A small model that answers yes/no questions on an image's attributes, trained from scratch: encoder depths [12], batches of 64.
Rows from block 7 of the image encoder of a small model that answers yes/no questions on an image's attributes, named by matrix and row number. Each number is 128 + 32 x the weight over its row's rms, rounded and kept within 0 to 255. All counts start at 0.
After each channel's rows are labels from the 100 images, of 14976, where the channel reaches its highest value: "responds to" is what is common among them. Only what is clearly more common there than usual is listed. The data: rendered roads seen from a driver's seat, with toy cars, trees and houses. In brackets: how many of the 100.
# pw: pointwise conv (encoder.blocks.7.pw.weight, 384x384x1x1, standardized in use), inputs 165-219

pw.373 [102  88 135 103 124 115 113 154  91 103 167  84 161  93 151  76 176  86 158 120 119 109 112 152  79 111  99  37 127 111 124 110 137 112  93 174 131 159 154 122  99 107  92 159 147  92 180 163 134  95  99 138 149 133 134]
responds to: pine (82)

pw.270 [103 133  48 105 119 128 138 136 156 132  80 139 147 156  61 116 153 121 146 162 134 163  89 115 136  78 198 100 145 140 116 146 110 160 133 135 157 146  84 127 125 121  76 150 124 110  61 175  86 103 112 178  67 128 113]
responds to: double yellow line (100); bends right (64)

pw.149 [ 74 103 147 139 152 175 156 117 177 136 124 150 132  91 116 199 110 127 100 134  97  83 117 144 117 104 111 141 156 153 128 117 113 132 102 120  96 144  54 179 128 140 167 140 114  73 135 111 129 118 142 108 145 137 138]
responds to: car (87)

pw.56 [165 177 139 108  83  97 150 115 104 128 132  93  81 116 125 184 114 141 154 125 150  90 179  99  97 142 122 121 120 165 169 137 104 149 112  64 118 142 108 107 115 186 102 109 138 168 141  75 154 128 122 117 137 143 122]
responds to: tree (86); line: no line (56)

pw.30 [105 155 153 119 172 126 125 165  95 181 126  93 158 168 120 128 139 132 144 126 136 168 154 135 177 148  62 157 118 119 183 114 147  79 150 123 146 133 200 151 107 107 145 172 109  96 156 110 129 177 146 109 102 126 116]
responds to: house (97)

pw.20 [139 141 108  65 149  97 107  86 159 139 170 121 184 127 156  88 111 171 127 122 170 148  96 154 118 119  96 101 159 128 115  78 194 193 172 155 156 107 104 127 135  85 128 127 159  71 167  98 137 117  99 140  72 128 119]
responds to: dusk (80); bends left (63); vehicles: zero (57)

pw.200 [ 72  84 161 125 125 162 146 159 104 159 154 152 143  91 124  98 134 162 133 166 115 124 130 109 150 141 214  96 170 148  93 111  65 115 145 102 114 113 105 172  86 151  78 179 137  77 130 122  89  90  82 136 142 118 150]
responds to: crossing stripes (53)

pw.307 [ 58 116 144 170 111 121 126 119 162 117 104 185 115 137 127 118 113 196  85 123 159 193  97 100  97 138  99 136 115 134 173 137 149 159 169  56 114 180 176 110 126  89  82 125 115 111 193  96 206 134  86 133  86 128 129]
responds to: pine (96)

pw.51 [ 70 136 163 106 155  79 194 100 120 112 146  94 193 112 168 101 133 142 175 128 121 107 147 142 151 198 154 160 169 141 183 152 104  99 135 159 128 133 162 184 107 136 139 165 101 141 147 106  71  85 132 164  75  84 130]
responds to: lamp (100)

pw.162 [ 81 118  78 117 126  84 154 172 138 222 159 167 138 141 137  77 179 127 180  58 149  67 150 111 125 137 141 180 163 129 121 134 111 129 155 141  97  90 176  68  83  98 111  84  78  92 111 138 168 127 121 117 167 141  45]
responds to: truck (100)

pw.326 [126 117  55  83  86  84 124  84 107 114 150 126 104  91 134 119  79 125 145 111 114 109 182 123 140 136  93 157 125  66 133 171 108 188  95 113 102 126 110  93 126  95 141 152 171  90  88  62 120 108 159 123 157 146 165]
responds to: bends left (85); vehicles: zero (51)

pw.224 [104 131  89 109 141 142 120 133 117  63 118 152  84 163  75 146 138 184 114 203 133 168 107  83 116 114 108 144  92  92 167 191 110 123 130 128  64 212 137 120 157  60 196  85 146 119 142 126 162 165  84 186 102  77 109]
responds to: vehicles: zero (51)

pw.182 [179 136 120 112  95 100  68 144 117  76 116 133 116 156 132 130  62 169  89 113 113  95 109 154 150 143 121 130 120  96 109 136  94  93 111 129 164 140  85 180  93  95 108 124 143 130 128  81 122 119 125 132 155  80 159]
responds to: straight (63); vehicles: zero (32)

pw.248 [169 138 136 150 102 133 185  98 129 121 148 114 170  95  85 110 146 140  93 146 101  85 128  96  94 131 168  97 129 192  77 162 154 147 140 156  79  78  99  86 133 105 127 146 151 165  88 138 124  74 151  98 133 152 165]
responds to: house (100)

pw.22 [161  90 181 123 180 144  93  61  97 136  80 112 112 135 185  29 140 150 170 142 194 116 225 107 134 124 144 157 122 118 135  76 159 144 156 146 122 180 130 128  93 142 105 139 134 117 160 107 119 144 166 151 125  90  85]
responds to: tree (62); dashed white line (57)

pw.186 [142 107 117  79 149 174 162 149 127 100  76 112 121 140 110 178 167  99 154 154 107 164 159 164  76 149 123 126 164 131 138 163  89 121 162 159 108 165 107  56 132 119 192 211   8 122 131 150  69 168 145 101 164 138 182]
responds to: line: no line (74)

pw.142 [101 129 117 157  41 125 119  74 121 127 149 125 133 146 149 123 122 111 160 136 115  58 107 139 118 108  81 189 164 128 144 140 111 145 139 166 103 179 104 133 100 131 119  89 127 116 143 144 122  76 110 115 116 143 115]
responds to: bends right (66)

pw.383 [125 131 164 126  98 135 120 100  91 144 150 113 166 161 109 135 125 118 109 107 159  59 141 179 142  75 182 214 130 124 135  58 115 154 137 125 105 131 137  79  52 185  93 112 130 123 175 117 141  94  88 106  78 143 105]
responds to: bends right (79)

pw.0 [ 72 137 138 141 148 140 121 150 161 150  67  97  63 130 150 121 146  95 145  80 146 153 108 134  96 128 145 105 113 178 127 120  92  64 177 135 150 103 112  99 116 186  99  40  80 120  96 144 100  92 122 120  92 127 152]
responds to: dashed white line (98)

pw.68 [167 146  97 141 149 102 147  59 120 177 133  82 102 141  96 115 174 117 117 130 192  85 155 126 104 110 137 162 138 159  23 118 114 140 170 114 145  86 167 165 145 139  61 107 119  64 134 128 100 163 130 188 131 118 142]
responds to: crossing stripes (59); line: no line (55)

pw.351 [100 120 115 138 111 110 104 154  96  85  99 171 100 140 138 110 130  72 111 137 116  82  81  91 150 152 149 163 141 149 141 155 146  99 164 130 128 152 160 127 118 135 149 177 107 102 101 143 123 138 119 100 150  81  95]
responds to: lamp (97); bends right (63)

pw.290 [113 111 166 105 103 142 134 123 133 147 178 120  82 129 128 113 107 134 169 183 157 205 112  66  88 170 199  70 104 143 124 127 106 130  76 120 143 134  78 115 172  67 145 144 104  98  55 103 138  83 151 120  82 159 148]
responds to: dashed white line (100); snowy verge (67)

pw.45 [184 119 102 165 158 160 116 170 144 128 144  87 125 119 178 104  88 109 128 125  81 176 110 110 119 113 155  67 112 145 166  99 156 152  99 147 162  96 157 147 162 143 146 139  73  74  72  55 192 155 142 123 108 120 101]
responds to: crossing stripes (100); line: no line (85); bends right (62)

pw.33 [147 114 175  95 167 183  97 112 120 136 134  98  54 124 147 106 153  81 114 192 147 114 126 115 155 115 132 133 164  78 101 100 103 146 109 134 168 126 175  95 118 144  63 118  97 134 173 131  98 147 112 153 108  79 174]
responds to: pine (100)

pw.71 [146 141 138 115  98 136 106  89 113 117 148 141  85 127 207  64 156  76 132 109 198  68 207 136 115 118 106 107 142  92 122 127 166 119 115  96 241 140  68 130 139 179 113 177 169 166 163 161 107 168  97 152 131 138 166]
responds to: double yellow line (100)

pw.180 [105 122 159 155 153 119 174 178  95 203  48 130 115  93 124 120 104  50  67 118  83 162  84 174 183 159 117 136 136 142 151 105 127 103 182 119 107 118 135 155 114 155 130 115 126 117 150 145 154 149 160 114  93 152  63]
responds to: bends right (100); snowy verge (84)

pw.91 [ 62 100 117 144 139  99 182 158  89 121 113 109 121 123  97 175 169  94 129 115  53 116  91 121 159 134  93 130  83 176 146  52 147  94 121 117 171 105 195 142 118  80  88 146 125  94 127 155  43  91 144 105 153 121 124]
responds to: line: no line (98); bends right (75); vehicles: zero (44)

pw.349 [176 140  80  91 105 145 109 141 179  98  87 151 176 154 142 179 135 176 119 100  88 131 100 122 143 114 156  89 108  95 185 118 148 100 121 117 150 118 150 142 131 107  84 132  85 122 155 110 121  79 123 112 116 153 185]
responds to: bends right (96); snowy verge (81); line: no line (58); vehicles: zero (35)

pw.181 [152 112 113 136 133 173  76 109 122 113 101 147 133  55  77 137 219 199 147 138 155 154 144 147 138 131 112 166 141 137  94 108  74 199 140 127 134 173  96 122 156 159 150 182 125 134 110 196 136 117  92 114 135  60 109]
responds to: snowy verge (73); line: no line (71); bends right (69)

pw.271 [116 136 140 130  77 153 126 132 116 101 165 102  82 140 126 107 163  91 102 192  72 123  99 138 103 138 127 146  66  83 131 198 163 194 159 146 101 156 111 107 160 143 211 163 112 149 148 140 109 102 155  95 152  43 128]
responds to: straight (67); solid white line (63); sandy verge (60)

pw.335 [ 73 129  71 154 108 150 118  86  77 123 144 105 154 108 110 126 112  67 104 126 166 121 131 133 135 107 122  76  97  88 122 108 145  93 129 131 132 193 112 145 155 121 105 175 103 155 183 119  66 112 148 148 129 164  93]
responds to: sandy verge (62)

pw.352 [139 152 149 118 109 175 156  96 101 137  89 139  30 130 146 106 156 182 122 113 102  97 122 110 128 127 193 138 103 117 119 146 129 157 139 173 130  91 109 146 141 165 151 110 155 145 137 170 104  95 126 123 198 132 106]
responds to: straight (74); vehicles: zero (41)

pw.222 [ 81 137 180 142 108 117 205  73 123  96 139 178 111 159 142 111 175 139 129 179 149 130 165 173 107  29  98 117 131 160 125 109 133  86 149 120 187 140 115 128  44 133  96 155 109 127 163  75 143  85 201 106 130 128 120]
responds to: solid white line (66)

pw.268 [ 86 109 156 139 101 121 147 150 174  33 139 109  84 151 158 170  60 120 183 105 152 131 180  89  87 105  77 135 172 168 158 118  94  38 137 116 114 137 158  93 143 155 147 129 137 161 148  83 145 149 131 108 127 146  87]
responds to: lamp (96)

pw.58 [113  71  62 117 154 171 167 132 147  83  56 114 138 154 124 164 134 138 136 113  87 110 114 123 132 150 108 112 103  65 135  89 113 114  94 203 231 131 201 117 184 148 118 180 134 113 122 149 147 115 162 178 138 119 120]
responds to: line: no line (97); bends right (84)

pw.10 [127 164 108 118 137 127 114 120 128  95  54 168 177 108 141 145 188 114 197 139 105 117 224 126  99 152 157  87 131 118 137 104 150 174 134 117 109 128 140 125 154  63 122 107 123 149 173 118 155 133 122 152 142 156 176]
responds to: sandy verge (96); line: no line (74)

pw.354 [107  91 134 102  67 154 119 113 104 154 152 218 107 131 134  72  98  78  81 112  50  95  91 117 114 128 193 167 131 109 141 139  95 146 154 119 100 108 141 121 216 140 105 112  75 123 101  99 179 159 163 126  81 153 132]
responds to: lamp (96)

pw.141 [106 136 181  96 147  90 106 162 152 132 123 145 126 122 106 156 188 147 213 140 152 186 118 109 159 172  85 150 111 227  60  99 134 164 189 190 155 160 176  75 111 101  59 124 113 105 122 137 171 124  96  90 112 130 120]
responds to: straight (92); snowy verge (90); vehicles: zero (65)

pw.279 [113 109 154 110 137 148 122 153 152 111 101 129 104 165 121 149 152 131  76 132  70 180  95 126  67 127 107 185 165 135 106  92 127 112 134 134 124 157 183 120 107 147 112 141 156 128 171 132 153 139 121 116 106 130  72]
responds to: straight (81); vehicles: zero (60)

pw.79 [119 142 121 113 118  71 107 169 130 187  39  93  97 154 136 140 133 114 154 159 142 185 111 120 145 135 157 197 134 188 146 146 105 112  47 172 156 151 124 170 109 150 141 132 166 132 142 158  93 156 141 134 136 114  83]
responds to: straight (65); vehicles: zero (47)

pw.321 [108 139  76 108 127 128 158 144 129 144 217  85 128 122 154 111 105 112 150 106 120  65 150 182 198 107  98 179 127  65 163 143 104  75 112 116 125 189 118 116 127  98 161 144 145 105 118 171  52  98 147  82 129 177 126]
responds to: bends left (87); vehicles: zero (82); sandy verge (70)

pw.97 [126 113  91 143 107 119 143 106 120 128 158 156 139 125 149 135 107 112 187 180  96 157 106 125 133 122 143 111 165 140 105 159 154 173 135  95  66  93  80  89 147 108 182 149 120 182 142 109 133 137 154 139 141 148 133]
responds to: lamp (94)

pw.75 [174 145 104 133  78 149 197 148 145 179 128 121 139 128 164 151 120 130  88 190 107 126 144 146 118 182 115 133 159 121 119 142 125 166 132 125 135  39 117 178  87 192 123 181 166 103  65  70 152 161 105 131 115 138 175]
responds to: pine (100)

pw.284 [ 88 117 190  84  72  99 119 156 128 118 109 112 116 114 112 152 108 110 141 105 113  94 101 105 198 123 169 156 122 123  56 105 100 148  98 110 138 128 151 105 165 168  85 222 146 124 101 105 166 151 115 142  73  95  52]
responds to: dashed white line (89)

pw.176 [ 94 159 132 150 108 133 179 130 189 143  91 132  92 124 131 153 138 196 117 149 146 189 109  86 171 127 192 143 122 177  60 126 117  99 151 125  88 156 114 127 157 106 159 116 152 159 108 174 144 152 154  99 101  80 139]
responds to: truck (100)

pw.26 [104 152 198 119 115 147 139 162 108 118 104 133 142  99 156 105 188 153 203 110 161 193  84 125 161 174 133  90 116 149 103  93 162  76 121  92 150 125 117 117 159 148 194  90 119  93 187 123  58 135 132 118  84 120 113]
responds to: crossing stripes (94); bends right (64)

pw.194 [142 147 129 156 174 135 198 101 112 108 124 122 120 141  90 120 110 123 176 107 106 146 165 138 148 117 159 145 129 160  94  80  93 155 177  75 106 130 139 168 140 168  74 153 123 162 123 137 116 141 133  95 207 154 106]
responds to: solid white line (99)

pw.50 [170 111 103 167 110 139 157 157 137 183  83 177 194 143 126  82  67 116 153 148 169 158  98 139 198 118 191 126 114 135  97 146 146  63 198 136 146 118 142 155 141 109 149 166 137  96 130 116 108 134 118  89  95  74 130]
responds to: solid white line (94); bends left (66); vehicles: zero (36)

pw.21 [152  72 255 181 105 139 105 139 137 102 112  84 105 125 124 161 135 147  92 149  68 118 144 139 143 129  35 157 176  91 121 109 157  84 164 129 166  71 147 132  42  61 156 101 168  63 105  96 114 122  94 161  94 150 141]
responds to: tree (98); bends left (64); line: no line (51)

pw.288 [117  86 155 152 172 114  62 157 105  99 128 117 115  75 134  88 170 108 115 147  89 147 150 124  87 162 102 146 113 116 130 134  72 114 110 152  97 107 142 136  95 197 103 169 116 133 121  98  96 129 140 116 118 137 164]
responds to: lamp (90); bends right (71)

pw.189 [ 89 104 152  79 162 165 128 145 150 103 115 104 171 105  92 146 128 151 111 106 122 156  97  86 152 133 129 104 122  81 157 147 139 147 119 132 150 128 176 118 119 145 136 171 108 120 113 142  70 128  75 123 100 103 125]
responds to: dashed white line (65)

pw.31 [150 113  80 161 169 163 172 159 128  64 101 114 124 130 108  95 136 204  41 109 100  77 168 143 156 159 144 134 150 138 128 193 126 123 171 113  94 127 171 124 118 142  62 211  66 115  98  96 107 159 155 151 115 103 158]
responds to: pine (81)

pw.331 [145 128 161 157 133 126 119 100 153 150 106 156 160 156 162  47 120 116 128 145 153 179 157 101 123 134 173 159 174 168  98 149 173  77 131 157 125 173 127 134 157 159 140 152 153 116 140 124 117  97 146  83 102  95  88]
responds to: lamp (100); line: no line (56)

pw.343 [ 79 132 139 128 196 109 157 117  93 100 116 126 140  99  91 147 105 101  77 149 118 143  90 107 180 139 183 181 130 101  99 101 187 157  91 105 117 175 130 188  83 131 118 144 168 144 137 194 100 115 146  94 161 167  90]
responds to: solid white line (69); vehicles: zero (35)

pw.329 [159  83 184 140 137 120 134 158 136  87 106 136 125 166 152  80 114 144 104  72 127 132  78 130 120 117 137 189 128 105 224 122  95 142 136 161 107 147 160 171 104 183 147 109 115 127 171 150 112 122  71 111 156 145 175]
responds to: truck (98)

pw.38 [119  95 107 123 146 128  91 143 122  98  95 133 139 157  87 163 143 156 157 112 151 141 120  90 183 217 119 160 126 163 112 112  92 153 146  62 124  70  65  87 194 145 144 138  42 101 206 125 207 179 149 128 137 173  84]
responds to: pine (62); solid white line (54)

pw.230 [167 133 141 154  97 114 114 176 114 128 134 137  87 105 122 125  75 188 149 105  87 137 134 106 166 188 166  98 122 133 137 100 111 104 162 125 165 116 184 114  95  70 198 137  82 122 144  82 149 124 135 143  78 115 115]
responds to: tree (91)

pw.112 [166 183 140 144 163 123 142 179 152 174 120 108 160  83 143 125  62  76 111 134 104  82 116 155 128 125 110 153 110  85 131  62 163  98 105 185  79 128 102 176  89 178 109 100 202 163 110 148  74 159 129 118 105  73 119]
responds to: car (85); line: no line (65)

pw.13 [ 69 142 137 159 147 176 159 103 142 113 155 142 125  99 142 161 152  87 149 133 108  96 153 184 142  84  88 185 149 124 161  68  90  98 182 151 135 201 128  89 155  98 105 138 106 147 115 109 180 126 116 169 173  92 136]
responds to: crossing stripes (90); bends right (76); vehicles: zero (36)

pw.303 [185 118 190 128 146 113 101 232 112 141 179 129 130  90 100 103 133 122 136 102  98 210 125  98 135 165 154 127 116 112 122  95 116 170 102 125  83 138 165 159  79 103 200 148  77 114 105 110  89 116 143 149 109 105 168]
responds to: solid white line (78)

pw.204 [192 108 127 121 128 161  98 130 122 104 123 177 190 112 184 110 179 160 176 107 128 137 125 130 130 130 134 172 140 131 189  72  97  89  94 139 151 152 172 190  86 177 197 150  64 101  98 125 116 112 122 141 111 130 140]
responds to: line: no line (84)

pw.278 [131 143 164 109 128  86 135 151 161 133 138 184 143 142 109 110 145 153 176 100 158 162 179 127 168 124 133 191 161 147 115 109 157  70 101 174 113 204 108 126  73 151 195 143  59 149 156 127 139  92  83 145 138 132 177]
responds to: house (93)

pw.300 [152  91  76 145 125 155 132 102  89 125  92 120 135 150 133 156  83 150  94  98 130  95 120 104 122 176 132 134 155 150 174 168 125 144 125 105 126 103 159 144  72 105 124 100 128 114 127 164 141 145 103 157 146 154 115]
responds to: tree (93); line: no line (53)

pw.277 [169 115 143 116 137 159 159  96 163 168 127 135 132 187 122 126 121  79 136 179  72  63 130 128 123 120  61 157 157 115 153 200 129 114 103  93  91  44  92 104 110 172 107 170 135 133  99 149 160 123 118  29  77  97 132]
responds to: vehicles: two (67)

pw.372 [114  97  99  68 142 121 133 127 155 134 187  97 156 145 134  77 102 166 126 107  75 159 134 156 149 156 114 135 120 149 161 140 102 172 167 210 117 109  72 140 117 144  64 147 159 198 117 124 168 133 135 156 102  99 164]
responds to: car (89)

pw.293 [144 160 150  92 148 125 132 138 123 112 141 164 118 112 171  59 104 147  82 138 100 126 127 133 117 101 163 155 126  86 116  90 110 137 167 138 104 125 124 150 148  99 126 190 109  91 179  60  92 138 134 112 167 104 147]
responds to: bends right (87)

pw.88 [149 148 117 101  70 129 181  90 102 123 109 173  87 153 139 173 132 190 103 103 135 138 133 180 170 137 141 140 181 111 113  49 102 156  77 127 109 151 122 156 106  99 143 138  99 111 166  97 154 156 174 138 100 126 116]
responds to: truck (96); vehicles: two (72)

pw.245 [134 151 142 147 134 114 167 187 163 121  95 142 125 168 116 181 100  86 207 175 117 174 135 151 132 159 120 114 151 131 157 148 184 193 151 109  91 179  80 124 121 150 191  75 136 142 151 119 141 128 168 168 170 137 127]
responds to: straight (84); vehicles: zero (37)

pw.8 [142 152  86  78 137  95 133 111  79 120 126  80 113 148 139 163  98 152 153 129 157 137 164 107 130 121 155 162 139 125 122 157 113 132 149  65 179 135 115 158  90 181 115 134 152 119  82 155 102 150 130 183  90 146 105]
responds to: double yellow line (68); bends right (64)

pw.364 [122  94 142 138 168 163 101  87 110 142 144 125  77 169  87  94 134 124 141  88 176 175 106 132  97 110 172 110 147  98 192 145 166 122 131 187 114 154  91  83  84 114  97 133  64  92 205 127 135 150 139 119 146 164  90]
responds to: barrel (75); line: no line (55)

pw.77 [127 122 140 158 133 163 140 155 190 152 127 118 146 109 129 176 190 142 126 118 108 159 116 118  88 119 133 144  91 180 110 142 149 111 162 222 119 120 135 176  92 221 125 117  67 148 103 149 172  98 133 143 148  73 171]
responds to: line: no line (86)

pw.241 [121 106 139 142 107 136 147 129 120 121  75 112 102 172 114  53 149 142  79 113 111 177 166 115 136 119 184 161 110 121 184  98 127 102  97 134  81 122 132  82 206 155 147 126  97 106 119 154  92 163  77 109 146 118  95]
responds to: truck (100); bends left (62)

pw.1 [141 134  76 152 149 127 110 114 132 135 109  74 158 114 113 157 141 116  94  82 136  92 103 102 141 115  86 161 116 123 158 196 183  67 102 128 121  65 171 128 136 183 122 120  93 159 138 168  85 108 123 100 138 118 162]
responds to: line: no line (69); vehicles: zero (31)

pw.361 [118 126 156 106  78 141 108 146 124 156 117 131  97 139 129  99 134  94 135 157 195 135 129 150  86 145 140 146  97 152 158 118 145  93 155 186 108 150 157 118 143  94  68 109 217 115  96 100 113  90 152  99 130  97 123]
responds to: double yellow line (75)

pw.375 [119 177 147 137  98 109 113 102 103  99  71 177 113  33 174 114 110  39 139 112 113 158 118 108 150 100 146 147 143  73 139 155 135 152 122 155 147 122 144 113 129 141 145 107  91 199 129  73 109 106 165 160  93 178 125]
responds to: lamp (71)

pw.223 [140 119  61 119 129 143 158 106 161 126 131 153 121 124 126 172 132  95 135 166 187 145 170 141 159 172 125 151  89 145  87 101 152 128 142  96 112 157 113 135 188 123 110 180 162 124 106 116 159 143 133 181 118  96 137]
responds to: solid white line (94)

pw.104 [143 154  94 133 129 150 119 106 162 156  82 131 119 162  70  94 141 109 155  45 197 116 173 120 146 115  99 140 135 111 107 136 142  72 109 141 105 181  81 158  96 134 131 153 110 203 121 213 125 125 107 148 156 117 120]
responds to: crossing stripes (100); snowy verge (66)

pw.322 [140 139 119 152 114  89 120 158 173 119  74 148 113 107 107 120 135  49 147 133 128 124 114  98  91 104 110 147  63 155 124 147 157 140 155 136 100 172  93 100  94 102 110 121 180 138 122 111 136 100 100 105  99 120 142]
responds to: double yellow line (100)

pw.158 [143 146 134  57 134  94 161 118  79 126 102  88 145 156 109 105 154 105 150 110 127 118 147 123 114 151 118 109 126 118 134  97 108 156 126 127 104 159 150 125  77  50  92 111 160 162 194 108  98 127 158 155  98 231 135]
responds to: double yellow line (62)

pw.195 [128 106 180 195 172 144 117 137  79 145 139 140 138 151 119 141 177 104  95 112 174 101 149 140 177  97 112 126 111 115  91 105 149 130 127 116  65 127 209 200 120 114 172 175 109  89 176 102  65 121 148  83 144 146 183]
responds to: crossing stripes (98); bends right (68)

pw.294 [ 90 114 114 139  96 115 134 104 135  77 153 142 196 116 131 107 131 157 137 151 169 148 185 131  74 120 122  65 143 155 121 161 150 150 132 111 140 197 127  85 141 128 128 135  66  98 203 170 151 166 171 128 153  79 147]
responds to: truck (100); vehicles: two (68)

pw.48 [103 134 136 128 134 127  94  57 144  67 146 121 162 171 108 169 136 148 143 183 114 103 146  95 148 108 107 139 115 162 107 216 118  98 160 133 148 136  84  96 105 139 104 180 131 114 138 106 152 147 110 199 119 217 125]
responds to: pine (92)

pw.250 [ 99 102 135 179 114 142 113 142 167 107 142 133 138 145 136 109 152  45 132 150  99 101 141 115  63 129  98  86 157  62 103 162 143 119 149 152 146 170 126 123 128 102  91 105 107 128 193 125 132 144 110 100 131 152  94]
responds to: barrel (72); line: no line (61)

pw.216 [140  90 142 130 146 113 135 108  93 122 135 139 127 191 152  99 113 109 177  71 169 113 162 132 144 131 157 136 115  93 176 160 154 182  67  71  58 145 103 116  89 132 142  72  77 158 181 171 153 105  87 102  86 162 143]
responds to: sandy verge (98); line: no line (66)

pw.254 [103 112 135  88 114  82 113 102 151 100  89  58  85 114  59 123  82  85  89 132 115 133 205 134 168 130  86 160 157  84 156 183 134 126 153 101 158 133 126 169 136 123 161 157 126 132 145 140 239 181  77 155 192 108 135]
responds to: tree (97); line: no line (52)

pw.2 [149 123 144 108 156 138  76 136 151 103 134 151  90 137 115  90 115  85 139 111 129 162 184 112 136  81 171 117 138 135 155 100 139 159 145  81 131 120 161  80 153 122 146 134 116 105  94 109 136  64 174 112 152 101 142]
responds to: double yellow line (100); bends right (75)

pw.114 [ 44 114 133 174  62 107 136  42 149  52 159 100 103 134 122  79 142 151 156 100 134  95 109 133 163 101 186 136 131 130 148 148 129 153 121 104 125 146 150 108  91 130 111 140 151 101 176 102 131 102 119  61 136 174 106]
responds to: vehicles: zero (38)

pw.324 [184  61 126  95 197 100 149 106 160 111 147 144 121 171  54 177 146  65  73 112 112 118  93 114 156 195 139 131 174 105 125 122 168 124 133 142 108 148  75  95 187  91  85 110 156 148 130 174 158  92 136 127  53  88  95]
responds to: barrel (77)

pw.251 [ 76 113  92 167 145 176  73 130 114  98 122 127 121 100 148  87 157 120 141 178 187 123 124 113  98 165 164 156 106 148 130 175 115 127  84 118 142 132 192 188  66 173 167 190 152 142 120 135  88 118 151  79 105 174 120]
responds to: snowy verge (100); line: no line (59)

pw.46 [105 136 135 149 116 142  96 132 116 197 173 129 137  88 140  67 109 179 115 127 126  79  80 129 113 155  52  96 147 130  83 103 120 128 119 107  90 114  69 129 157 110  58  75 100  89 114 132 163 110 125 187 106 112 144]
responds to: crossing stripes (100); bends right (63)